Rows from block 6 of a small masked image model, named by matrix and row number. Rows with one number belong to one neuron. Each number is 128 + 32 x the weight over its row's rms, rounded and kept within 0 to 255. All counts start at 0. Numbers have three digits each.
After each neuron's rows are labels from the 100 images, of 14976, where the neuron reaches its largest size: "top examples" is what is common among them; "patch colour" is the nearest of a few named colours to the mean colour under the peak. Only what is clearly more common there than usual is listed. The data: rendered solids tumbling over patterned floors.
# gate: MLP gate (model.blocks.6.mlp.gate.weight, 576x192), inputs 96-191
# fc1: MLP up (model.blocks.6.mlp.fc1.weight, 576x192), inputs 96-191
# fc2: MLP down (model.blocks.6.mlp.fc2.weight, 192x576, transposed), outputs 96-191

gate.201:085077204110189127147085125159075134131150115130093127109180163114067081146082184140171089129164117121132137099139079118099196153117090123154115084117115092168111083133084171153141151080125070147128148093073099157102112125122086102173107084123120093128138114133148175094091143154158115115
fc1.201:135121098110161135056133165125126165113092157171136173062108171088172128117158105142125110123132074062139120114138096130125143137148143103141176089132152170152109145076091131104137188098144116072136126135107204159097102073165166114151100135095128129161147148134165125145141132182110136123
fc2.201:089112158064091170129156105135128104143159148082166073139071126127146144099117141143177055138123136185113185112127115135177113113129090107114191145167195222071140138137113151179104153052125094133122153136087101099146102175142153126088148162120069201101084121123132144127100159137184128139
top examples: orange object; its colour: orange
patch colour: brown

gate.541:130144119126108157108071124160098107142177113195107090151093103118122079140120204139146079085109096089127139182115170138128113090112103123138116109089059101174097127108153117113125064117126188135118124098169178084137147111165097136141141129118127171121099112143085108112154184205123107136
fc1.541:129136139147118196130090109169116124116169068158144108144178113118136081160131214173132128115164112110148159114131119108134121134137044130139076162092040104177105172106105114159153098122133196147158112100162173126104130098112099114125148131120120169122115120125094117093140160212106125134
fc2.541:151118116123115162097138113138149154128090133123157154122149138114135177124116161158133183124147117145118191094128124119093103090151105082210114154133069105104126127095110147135214087081122133111144131128162070123177148115141129129089108140106138115116048130084080129097081097114081111095
top examples: light from behind the scene; grey object
patch colour: brown

gate.414:145132126139103159143124060146129146111120129142105081140088134110148125183119173159142118159128100130141113168139152170164137129106113164123169117101129077136129140147171110143074175147085182120097111115164127122132170136178105124114119137096121176092111150110078114158177159221150124159
fc1.414:090143120146185100161143163126147112134147150122134138093099135148109147095118094094076113130115184125097088120130152068140131141141198128097092169124200136101133098154134107122130047096147038099152177127140164096101120118087124130138122138149140099179151113127142173142116074111104161119
fc2.414:114181114132165065150128093119133113132140124085118117123071150156181059161083158130091098154078171109141078245128141109116188169149084167065107110149089147151086166102166115119082111153145116130101112130098172078096124105145098127166103151154159164105147123111106123171191143146153116114
top examples: light from behind the scene
patch colour: brown

gate.224:132140062147161148142087144142136134107123100177139126159190111131119124113147131106145142096193081146177165170126067099156106153141150101150126067133124137139100107159128107083158148197151123135194037111140123144089092043157117121113126124083083143152143099101118123045117096127085078085
fc1.224:123124170111099087100190114027119141204191160091108133095108158169162144129133113174127135123111111102060115104070148156143151130135122124129156151172103107102129107124103158139099110150139171098096184214111092168162057130102087160107172142113114130090134159127112120160125144148135092105
fc2.224:085133131120087127120099134128072147147164137196110153167135090103082082133147131124158085108119067123105173143135128097098031138107241118195130143098117139189135120134161134125124100123099125177111147125125146061066078154174164149186092145082149158100143189111157108174130117092130114108
top examples: light from behind the scene
patch colour: brown

gate.418:110093145132118186126097136111133103129142077097135130170089110116126087084142225132154085053148211161135107129106116077153136195103081119108156179106073157148106155079159135120145093108109158096160111140137132104088139130091118148139163139119115152151172161177093099121130126118078076076
fc1.418:120130139129114120099072124113138119120128133097115125164093081146109135097108145147134117136188140054142093146093113132164132177143148151134101122073150120075115129117137119119131113129129164152203131136153180110005110158101135142125128136071085168166167150108128132104128129136068067070
fc2.418:156160171138140155147125142135107092134094137163113131127129072134130052123175128095095139106069046121130139165156214125087088093124160127117131129135104111098125106120164131148146159095071153154124123117096160055154077090160126118130088134124141152134062089161133104094118086142133123142
top examples: light from behind the scene; count: four; blue object
patch colour: brown

gate.287:129151111126113087119161122165133144123108129140124171157179193194161160125080138157123091115219127113148097128149148128113160186145131106130133110107080148077070074142100122103156138113197185162147099089124086163089089171167159121169098131096094141156175154115137103100179105117157050117
fc1.287:114134079084112143169169098123148157101139122159139104141079135144134127135087149146132085175129049057135065151121212172095108088147174106124121122080130127149086064129151155125089058138119146101144133131137151144153095130061147125161098125125189114149136151172125148150139115138152158045
fc2.287:102125122119100149143143134120169138132070126162160192129074116109128072101098128166146129157087109109123128162208135125168076145140082031154089164117128106141091110133178126075141132086124167118122129130136216139148150171118181129163078110116149059118102129158155136131089142091116112100
top examples: light from behind the scene
patch colour: brown

gate.263:131165130110153154124138173126139152126191106126065112139097108143174202161162211133137159164109104156141146116156168118101139143164167110130104139126123073130069149192060145125098136112170117113145127129102156123114140109118161127139119176139131174147174100224084110154144191120182169139
fc1.263:129149183106156113149109090093084104125138143099103143113148096031132086113169135066087097121095116130124182086113141179136177066097204095144178129160120101104118102040136120124196177148117098155109127150145152119142145121106099145116137111107107118083153186078125156137055090121082121097
fc2.263:147099126080147090145090116108111132112064101140137130132140081215163182103110150113117115207150162118133113117138125125154134123124172169111131123128150165101182157185118133125112181158120209176116125143134132126020116126176125137143151091079160132153091171100142217126122169132202123152
top examples: light from behind the scene; count: four
patch colour: brown

gate.430:113184209125116100152177094147126150118157158125099147118115100099188086114081179182115137143096130153135126140134135182101130116149160171099194154131107092079108116082116105161135193133145160107068120091060152095136117125109162113179106104188135194104131154071143098149074187125034112115
fc1.430:094161120114145109074151098136073153104130111100135112150121146113145100118122132091150130165159118119110131097120131116153127129123124111153175141080115197103121120170187164129174054149168124121120133131161039105112116148040061132143149148103074081157115133109097192074173130190163131127
fc2.430:123157191115134206091106101126105111138115147102119122091111098138112142154150090113136104223137135114134145091142111173160183147053124151094160159154126146104089186110166134146135162109128049115120120129192156172179189150092087145117070148099166109103100105168061159149197158117107133097
top examples: orange object; yellow object
patch colour: yellow

gate.173:152110143137151127148142123159082158142116164099093115122127099115156155097165166137162096159118107096093093077136125131112180185103141135165081114141149114092194106167191127176138117130110186077077152121090135109164171162116146148116164159114178060165147174097150167221097132121177125192
fc1.173:110141093129142092144129151096134127120127078174170120212093106088063119147187139054058083120093173162133145161115136122123052119116143136178113105133168218160148112124155093097146098093072122161142128152144161096076090159141083094134124140084093176153151113186138125121169087131126118146
fc2.173:077147134123156163128117106099129136138097138140118122057134094156101137125109175174137079128107143102135127159129163145164112106093171151132131145141116124133090142058096139040077180094080087091144130142182152202068161144135115132156098101117125167119147117154127090162226124093153105139
top examples: white object; its colour: white
patch colour: white; pink

gate.356:110110144146135141154175137161164167106117148159089149079101199194166153114050126123100158139049106116135164132142191102095184111171096088173131131168168095117157077182090127168102135076158158056122142099130119136153112148143138083141137177139134127107070110113130171109097133143166137094
fc1.356:108124158150127075117166138118112110103112164092154172133096143129165139123110071085116147154108107107140137084139187133095134126097172126167095068108210150098148124157085142173156110123124087135105135131121135110118141139117136111108128153172153161158147102141105111136130150076146168148
fc2.356:118167118150117170080104180152112139125099093076133149060187140159156130079130125185159144097167104134130133103153186072169142129136181116165088173118107109165127154160111134097082086141125162130150118096097118130114099095149134113194074136155100178157122122071144130105073148086079126120
top examples: white object; its colour: white
patch colour: pink

gate.335:144190105111165139147088091147055182219120094180117135122088074163103085103135127169102107116148128106049115071111108098127136176149118131126128102127058143130112104162116137153152095120108110128123197124144093146129092155155191210177136091088142090129088165081161116117083190110143113169
fc1.335:111078165146116109169175143126172089063125117153096172145141160155173098190107112104122124127097108123185144146158121103147155162135104077122145095167089093115150161046068113118128176173134141123104090132104151122085169103136093084159125121160099167061157083183155075148192105203128148117
fc2.335:150130079121167171144100138062180141127137099159061076171037125109130064104165118122140093129068130129118112167124091046152123142135121133188173115123115117127134127115099119105115192144120117145148134219165102173147082133182172143146154098110126152151171144139137107100094086157145104117
top examples: white object; its colour: white
patch colour: pink

gate.424:132094194114139113092130143129173115133130117095155151128136121140091167110192220060113069131117168157129107195118095172128101108159138112108107097099077117154121117070108137138121185127111117108108130134109122091153137140187170117108109171223145125167133085174128058133058113201141132129
fc1.424:104163127153153131131120045126118074100067122151135154120115103113114139172154041091090127247126156094123088184118122179160146146146127121083112084069083156118093170185130113138137134139133146126160114138132102173185145173146133124184102091201186146176112152124141191153150148172142140108
fc2.424:100158080140081093147134134111160163128131115154137103138147109156115167139157100158140140077169150180130137057116050119174094143139165196116125054125081119104196123135068148134127104116109090153100126124153071170097158142084096139110161110064110061120160069090114114129158107102133145148
top examples: orange object; its colour: orange
patch colour: brown

gate.85:131162124120156089133069193124072063149132128135142149159088120077120173133182188038105175171180151121127184147135107179088097172112149164130111131145164127114130131177114110172123150115116108207081133137058099141165074145159156120130135124083105091104128150148110119152105139117139102161
fc1.85:117115139139141140115147122124129159117115092192107134088126088127112109064175103140183089141107092075111090106131197109137110103117160155169127104066137121163144142068147126109136111177104063144097134124121160091088134083086106149117126142152165158151086153121125153116161093110151125106
fc2.85:165123120106093146165149163141086147114144136135125117185148140135104217148177162193145179077087081146126157122124204141179115128116176123075119188143126100143123143068148145118103142114163046106105141109132152118133194132094136112079104168070151122116152075129098128150113130226115163127
top examples: white object; its colour: white
patch colour: pink

gate.11:131142145185132116122159158138162193115180118089147149136079080129101055161067124093109068155078076097136144086120092125157082164144110193159104161162150121103136099089086135123109132130134131066129140113153136121177112117138111128120102155159145111102202211011149115167063065178079098110
fc1.11:143153141146119200134124113119117119105125156140082155108215137066082150093086108128148079158151142119149098189131149162101162143146164038091154064129157150146093158106170134061142142082119096153123101133074132103100147092148159127149143135104141104144056113200156190147131131105108123147
fc2.11:191095100125161160115121180147166160107111106107142150120116182127163136140111093111093123174138112116132107138128227131106150159141160135171168066111090158105176155125127148110187155105133071149134145108134067139153106154146159105110151140165192152168148109106095086146189101178161136182
top examples: white object
patch colour: pink

gate.231:153120191133132093049170121136086107140106120137132081156175096146037146110130154135145167128096134177115199117111105164123122192076133124129107154213148116119129159117171122179130163170108159098112141126089109133143125037201081132122192115120119115104139118120101133112169122118127170122
fc1.231:124122172115146143091143114150101125130135178110154061127105121085048141090148167112142175149061174161107180119096126143154123105086108169107115170168147112168170187110177163129072118136143130098105146109139152118151165090127121129115176143121157148099142127165141153160139127125173210137
fc2.231:115108088113111138218078155124184154122135136125145150120083164108237125127102116153117102115187056100129040177173106135153112098163122114124127055080129151123127027147094136100121084096129122146142125144128159126112098201091126120132098135143124103131131127121160144139098135121109111120
top examples: light from behind the scene
patch colour: brown

gate.179:123088107172168113158133129155124174129104173132113167099122154137126137163152112052129186167132126051118180141143153126095137116139076119146166130117121114177135172107167103076093136174114173059108123096136159127148168072168137141141126105132167120167144145145112119147174070114109098165
fc1.179:135124087130092170119118090089131150107151086141121124117124121123152128157151135116092094103077054154131082110122107121199122156149163144141116146146142186105110089061109094137169099095125108069201120159132141071080079115129139157081135144122101126087098169191154146124158145204137201066
fc2.179:138107102140148095127134139119116185126146191093131117159141146145084184148086157114100153079180174107141110104072168129076195143131086119171163138107149067137184099156137113026125102212135183099144119125138170104049159094098132128142190088073156085149208162127126122154155097163131130115
top examples: orange object; light from behind the camera; its colour: orange
patch colour: orange

gate.564:141065163086171117140063125143162113091168116106190137132156133102180110149123083086189070210111160117158123135130153096081093124110145075165099140134108115141162179205137180148186142173106089132091105117072159127053111158127140134185139109112109177149167150081083131133101102102120093119
fc1.564:116072200103090137129122142129187193119104156151169122133144158148165110085054098092131166171075126099119044136132181109109115177134147063157111138140084112154145112169109147141116149117154106109101144122073177146059113121123114120175131107133145170142164150090140053109094165108181090128
fc2.564:133182146078141164096114092163101149121123146077137145160139156126151131130050174131101174124122093132132166111113051088078138176097104153181131164153174080072130167131146125066103131136164128115123113079106139135170089127156152101115146104141167208146126200122182150117174195135107128152
top examples: orange object; red object; its colour: orange
patch colour: brown